From a checkpoint of a small model that answers yes/no questions on an image's attributes.
Training: soap at rate 0.0026, 10100 steps.
Rows from block 6 of the image encoder of a small model that answers yes/no questions on an image's attributes, named by matrix and row number. Rows with one number belong to one channel. Each number is 128 + 24 x the weight over its row's rms, rounded and kept within 0 to 255. All counts start at 0. Numbers have three digits each.
After each channel's rows are labels from the 100 images, of 14976, where the channel reaches its highest value: "strongest on" is what is common among them. Only what is clearly more common there than usual is listed. The data: simulated grey scan slices of phantoms with and without marks.
# convs0: expand 3x3 conv (encoder.blocks.6.convs.0.weight, 144x48x3x3, each kernel summed), inputs 0-47
# convs1: project pointwise conv (encoder.blocks.6.convs.1.weight, 48x144x1x1, transposed), outputs 0-47

convs0.96:138130134097151142118108133161141117103107136103165101078074082111155142122122067116123152127142139122154123126111116105174103119096104130136143
convs1.96:138120117113092155119123122132116081106163133144137146071121135137140122133151125131128163119110161141199112116113118121154101151167085141096100
strongest on: crack in bone; chest

convs0.35:166103137149142116119108124142103093120131089126150132130112176128109116149093078160146165128126132151110114142120162173155102106103155112149169
convs1.35:128133097099078117148151177142098144128138115134153127101114121141126125155119111105126145096121094073148113138089144131111151160140137117189099
strongest on: belly; dark spot

convs0.64:128118112105120092181167153161126152137111189131119140141110162123124114141136102126174132129132148152143098102150182109134128140135174152122134
convs1.64:152106127126106133162146192128108142146175107150142131125135157133132124101100088183109088113099108112132111096139140141148153098123128103139159
strongest on: dark spot

convs0.52:161087156119146131142151106140083152126093148106093127128110082100131157118106115155111115108088100092120142081164137122099118124135152123099132
convs1.52:139136112121117128154163102120094144102138165135121100147149086085165119091145097125128165131168115190117130096143121098114151129139165126133140
strongest on: streaks; crack in bone

convs0.34:122116119097122086124129131160146107174160175099121161106158155118150139107106127125106166102156175116119119139128142095147146124156140088096129
convs1.34:142134136138074115104101122135110108139123149139111117120117101165161151134153146146162098110128104120093146147162099136154140146107101189143077
strongest on: several spots; bright spot

convs0.60:084117116137204100112151103120139161116104133170131143109105157143127090142131151132147112135171131104141135155143119085132142087119111122105116
convs1.60:118143152140110141112144166149094124126117074106142145117131090143124085127130137178147104096125170109120124126147150074108132140143154126157085
strongest on: bright spot

convs0.101:137140095172121154108085085125101162105096118134140081126118142170126124106147134147135177088125132151144110133150125121106130175105127113157112
convs1.101:091097135109128123139165159110106123118149157099105184122125176137142134119115130153107134099105134101085112152137146158146078122137118096116165
strongest on: dark spot; side: left half

convs0.89:170121129125145082138125096101150145150121115129150131112115091138058085132114115157154121135101097169108130142138123134124123114105091171099119
convs1.89:120153151118139104126129096119128124119131176093173194128121159139090112113103140130124144085118146133153112102131179136129108165142159131158132
strongest on: side: left half; dark spot; belly

convs0.45:100119115099114155193150154182115132145130155096123114122086108117130154160160108097107091157110140099155102097114132149132131115149126138135125
convs1.45:134115132076158157119143172116145138149104117109086173127118108115151136095148137113114096170123133090153092145094146143138123143156144164147106
strongest on: low contrast; chest; bright spot

convs0.7:150117125128119147118109167098118112166103113105100117107162151129114146187093133152105109176120122137120143086121153163119115145172136163108143
convs1.7:154088095106136128146180092108130130135136125103120140144139142126140135108136163060107101140129159105136124092146130066122154126093154126131126
strongest on: dark spot

convs0.20:133109134177118156097112150126158178088132113124102113117128106129150091156140192095151110125110129175154140148162120130131147149145137134106132
convs1.20:173148073134115132126169168119140108158077126127120117143115146133107166114117118105104099101107137154162161123117163119099121149127131096140092
strongest on: side: right half; bright spot; limb

convs0.23:099126089115118097126141177139117152162201107121161151114126129137119115127109141120161160098123129109154155127162143137091150107149137097096133
convs1.23:128169159152104129113154132131145109105116133099146114171124126129122108146099121166166155155108132157081110138117138140127124128095117179172079
strongest on: side: right half; limb; several spots

convs0.143:147119126177130088110126122135146135121172160114117099163146166091135138102092143151129148097150177154130174087137114112113151138124110112117132
convs1.143:141144119145105137105134109152123114101109169142097130114127089160120123093109125072147121147155125123129138148129092192098132122096096092094121
strongest on: several spots; bright spot

convs0.72:168115122110141126143151066138166108155114127157144134114112165148148145165100112121129097108089124151134133130123172153132118128125154083108173
convs1.72:074157149094123130075137119132147135195080105129131126118100154118174133131101105124110115132130125128125101075112109134142122140105141150119135
strongest on: ring

convs0.71:150131090140084104142086114100136131158117093101175124094091172163105112158122119165160094123130115145128134128155120114116150126107127110114151
convs1.71:109070128145160146134122139095086174149102139111125110125114109136150122123096118120150157112129141157140142165157075125129117084151158132162146
strongest on: side: right half; dark spot; limb

convs0.131:153113107105111179137128132092141132157101113109155109105118154157122164170086145150139105135152081151128118117113148167120128136123100153149173
convs1.131:120104142113099141152128141125140123161152118086141155097120110132116138146125129112105122142127113107129083102090162137140051147084159128171120
strongest on: belly; noisy; dark spot

convs0.142:119138146157152117132117130156080144157133150058179151129115121137130127135129120170161105136114128115157161175152101127095150117125113128147156
convs1.142:118148101103156116126151126119124106149146155115124148172122121142137111168145111164057148128152118129114183131080128107094167144116125118120138
strongest on: belly; side: right half; dark spot

convs0.59:128153097129126111147104067152123106080130127141160092163143107109134156130125138131083095165122156120148126143106127152099187126131121150127133
convs1.59:087130133134130155082131145131086111122143110118162093171123148192099139127129133127113116119137128106088114143125129129100109162081176149138124
strongest on: side: right half; belly; bright spot

convs0.116:115092126114097160141123100163127149121065130127139086133115104080159139113112104159158132164141122138145144132109153178108095127123159111136132
convs1.116:123112131094138111139116097127082184112158163117131105155157130118155095163151140145161107142159122140152114094082163117137099125108137111148112
strongest on: ring

convs0.107:130114156135172131120136121185149120120121103129123145122146129185166134127135116117116105154146114136133147137123131149151168128083206133136095
convs1.107:115107120143129094146147112111155086124143122118158147130106158132137135114132112122118148173122154159121124075134074160145189098160128100134107
strongest on: streaks

convs0.100:095175135094115162129128110160125153131148155134145122128085133107165109102169149129148131110117122118160114170148080125107129118101129078145101
convs1.100:112109105116056152082147160151120124141128105129143141139115158125098131158147127122105133175113100125155135146175146084143162109137125155132138
strongest on: side: right half; belly; dark spot

convs0.105:142094118095132123128097106106130104179099174135119062118138118114105131140110123153123166093112124098135136110137071143141099128158113152134136
convs1.105:135141154106140182148108072129089161110126102128113133105166136164138122080144101117123111107097140139132080104124138098127111121094158123142123
strongest on: crack in bone

convs0.110:137112167130134116102110140095104150127154153090138157130138132131134081121113131142125136181128075156133115087148103094169122132121118111083095
convs1.110:160101150125131111145104102160157081137153122130060121100112136128115146131145102135089119096134122155137143104131142125141112185129129112167164
strongest on: limb; side: right half

convs0.92:145156144121120114123195114117181140106095128151143158104130107167110142139131134144124153136144114116147104196111105152101118157148139156131142
convs1.92:132152157112098111114086144110156160130101100084158157156124147161126153108148110138204127130123110147126138123096126120129141100152111093114119
strongest on: ring

convs0.13:124158113136140120146166092140090127146140114151186112133134147119122139177107095097093125126073166095117117129131149144132132103094110126092127
convs1.13:087121095131161175144140140139155164146130106178146123161115102167126111144139143150118174132112108144147129131105107104141131119100154141181151
strongest on: belly; side: right half

convs0.115:141107132097116120142100090093144125205136151152112161149127153113103151117118164113086150126122100105096162099137130147130132117135136160123157
convs1.115:112136119147163130142167137115140136111106168106110106093116166128060065129127136092119153145129136124114090147103121147142108135110139168121137
strongest on: belly; ring

convs0.95:167124109145166156123107109116137098133123129140078113148078116137110167130161173065098107125121118133151114088129150148106127131134131134131158
convs1.95:126131129143142144144135117132129140068119151122063099137139128113137133146162147124131104127160146128130089140114116135102117128101193167151074
strongest on: bright spot

convs0.94:161110094119131154111134137131091155109109151104115111121108166110120102149127134072129117142166153134084146175114102093122164148120140150112091
convs1.94:134122148131082147147143107141142128122162133070137139151121131151164165125117118089111082123145168103166135153144155126093093121100141095145135
strongest on: chest

convs0.141:159139115149115111182120109103119118159165125174094117116113123155078137118157165106106161144140141146113133146120113151129096135157115162084139
convs1.141:120093088127129134159149077137111123122119143113144141196091126101119120136134131118113131119108188119144131099132113194150131159135129130118105
strongest on: side: left half; belly; dark spot

convs0.106:117126148155195138157170131118146112102130101123124145132145134131146178113117161116108124101168092120164100155124096160166118118130151129122158
convs1.106:151153131150130129117100144138096123114067162151103134125138117140127125134118101119102141121101162122055109168120126093125087134110150138151088
strongest on: bright spot; several spots

convs0.29:093169148120125178118126159131091116126163122093138134081141096107113135091148120141126130160079098096119112126116140115102123098088139103145121
convs1.29:092145102145135067133149124114133122109131126141079116148137133127149129126105107161152143164123139176108130095104124106151165131141120156192149
strongest on: several spots

convs0.84:107087089138109142146141156146139156140141148131124100122091095105167144115115155140141156150078133102126174136067155112132144121127117102123103
convs1.84:123137136131076112151121157102149139128142143128107118166155138070132099127122188150162135148090110117123131134093106131167170130102112130140106
strongest on: limb; side: right half; several spots

convs0.50:130131140111171109160108080157104142120184137138100134179154135149113115139095108103124102123121129133150131101138113135131063101121102106142112
convs1.50:100132163162118119141140132107109132114083173101122102117119104105153105128116141117167095098133130145104157128159134078114107142135110170149079
strongest on: ring

convs0.36:112127117132144133111166130163107126158111174133122087106098125100138133115105165109149131142102126091179117137082105147132152104112151109077106
convs1.36:136130104171109111155124065133157140105100149119168116108122154149142074117111157124115126100131145148162167129128123155123129091131123120077132
strongest on: chest

convs0.73:076114098136092121075143166170162112109124129128129121140132144170135064107152126117100129141109127150145116107155154129167151132115140110133118
convs1.73:151135107119112138142129164129180142130134160150141117096095178095137131116126112120097121113108113158145158118160172117145121131157086092174128
strongest on: chest

convs0.32:143091126115109117158114108139102144098118149114114170183126119138159096122141092146090145108109164094143164152103141138125140157158159128098104
convs1.32:109152150122134125104100133111141131143126133155103100120098153166124127145087117146126121164139112093102105119177125143119158159112049150152139
strongest on: streaks

convs0.120:162141142102167132141159091168112132132105106100124118158123173086119107124103105163119134131132118148127136116116137143139171122078137096100079
convs1.120:078131095142116152182118116151093172165143136140116132114091095147151103130118117138069119134135075116136137136108126118110138119146108116148154
strongest on: belly; side: left half

convs0.19:140087132122091134140117130097120124155115145174101150111105143113145114119123146186101119059141100125171115116107152141141111160106152140130108
convs1.19:133159153160102144111116127144105140164142105137120110133120123185122105131109157147132082093144135168142146155122170105137083180141142106116140
strongest on: bright spot; several spots

convs0.81:137105126107145155114126100164152099140178125109156125111104122107120109156101078120129139106107152135095125057166139114115150099130136143142155
convs1.81:128094132129147159125112100118110153132148093163156125110136097094121068102113130127151183100167141158160101167141116139152142126142150122130113
strongest on: side: right half; limb; streaks; crack in bone

convs0.6:138095149110155137152162149122118150112111187131116150121088142146141083146135091099126125098123092095153126113105140110097140123158161135084112
convs1.6:153128170113154137118159154176156118115116155123193131096149119106124084124143108128137149135134106145138161111119160115119113131165149124098175
strongest on: low contrast; streaks

convs0.5:152123102104114126141126097184088136134139083105201122092145128164098137124148107169117114117126081113122129120134127129131106149131129094127138
convs1.5:174117125110129155107130095129100150152110129065184147125116132120166103163129149159130133144125136132088110123091098122139143089110135130115092
strongest on: ring; streaks

convs0.54:155113131135135115136115155159101112111082164130144125100110091141142140163069142095150141117112131137139169095097136131101092150085109101123128
convs1.54:127129113132125122099158120154164136071162159144145113135120138097143099131162172110143090175153106131106115122105113125145109092171149147103133
strongest on: bright spot

convs0.102:083166089111169151101122091131119154171125173104117153152144134146136125112141113132081148141170109120152100116132125121141100130102151112125096
convs1.102:120116137130105152127097115146129153128147134113146101164115179139125159139194112147127159142136088106102144128169147101160114134109129156177149
strongest on: streaks

convs0.87:113142177159151113116168105127137156126133129105083130108129096106120129187123141129110116123145097100119179133147151108161134120144103092100160
convs1.87:136125163136178125124093149124102080100069134137107126145153123152143113096161141141133130095131121124114096107151131099086112156156150155099133
strongest on: bright spot; side: right half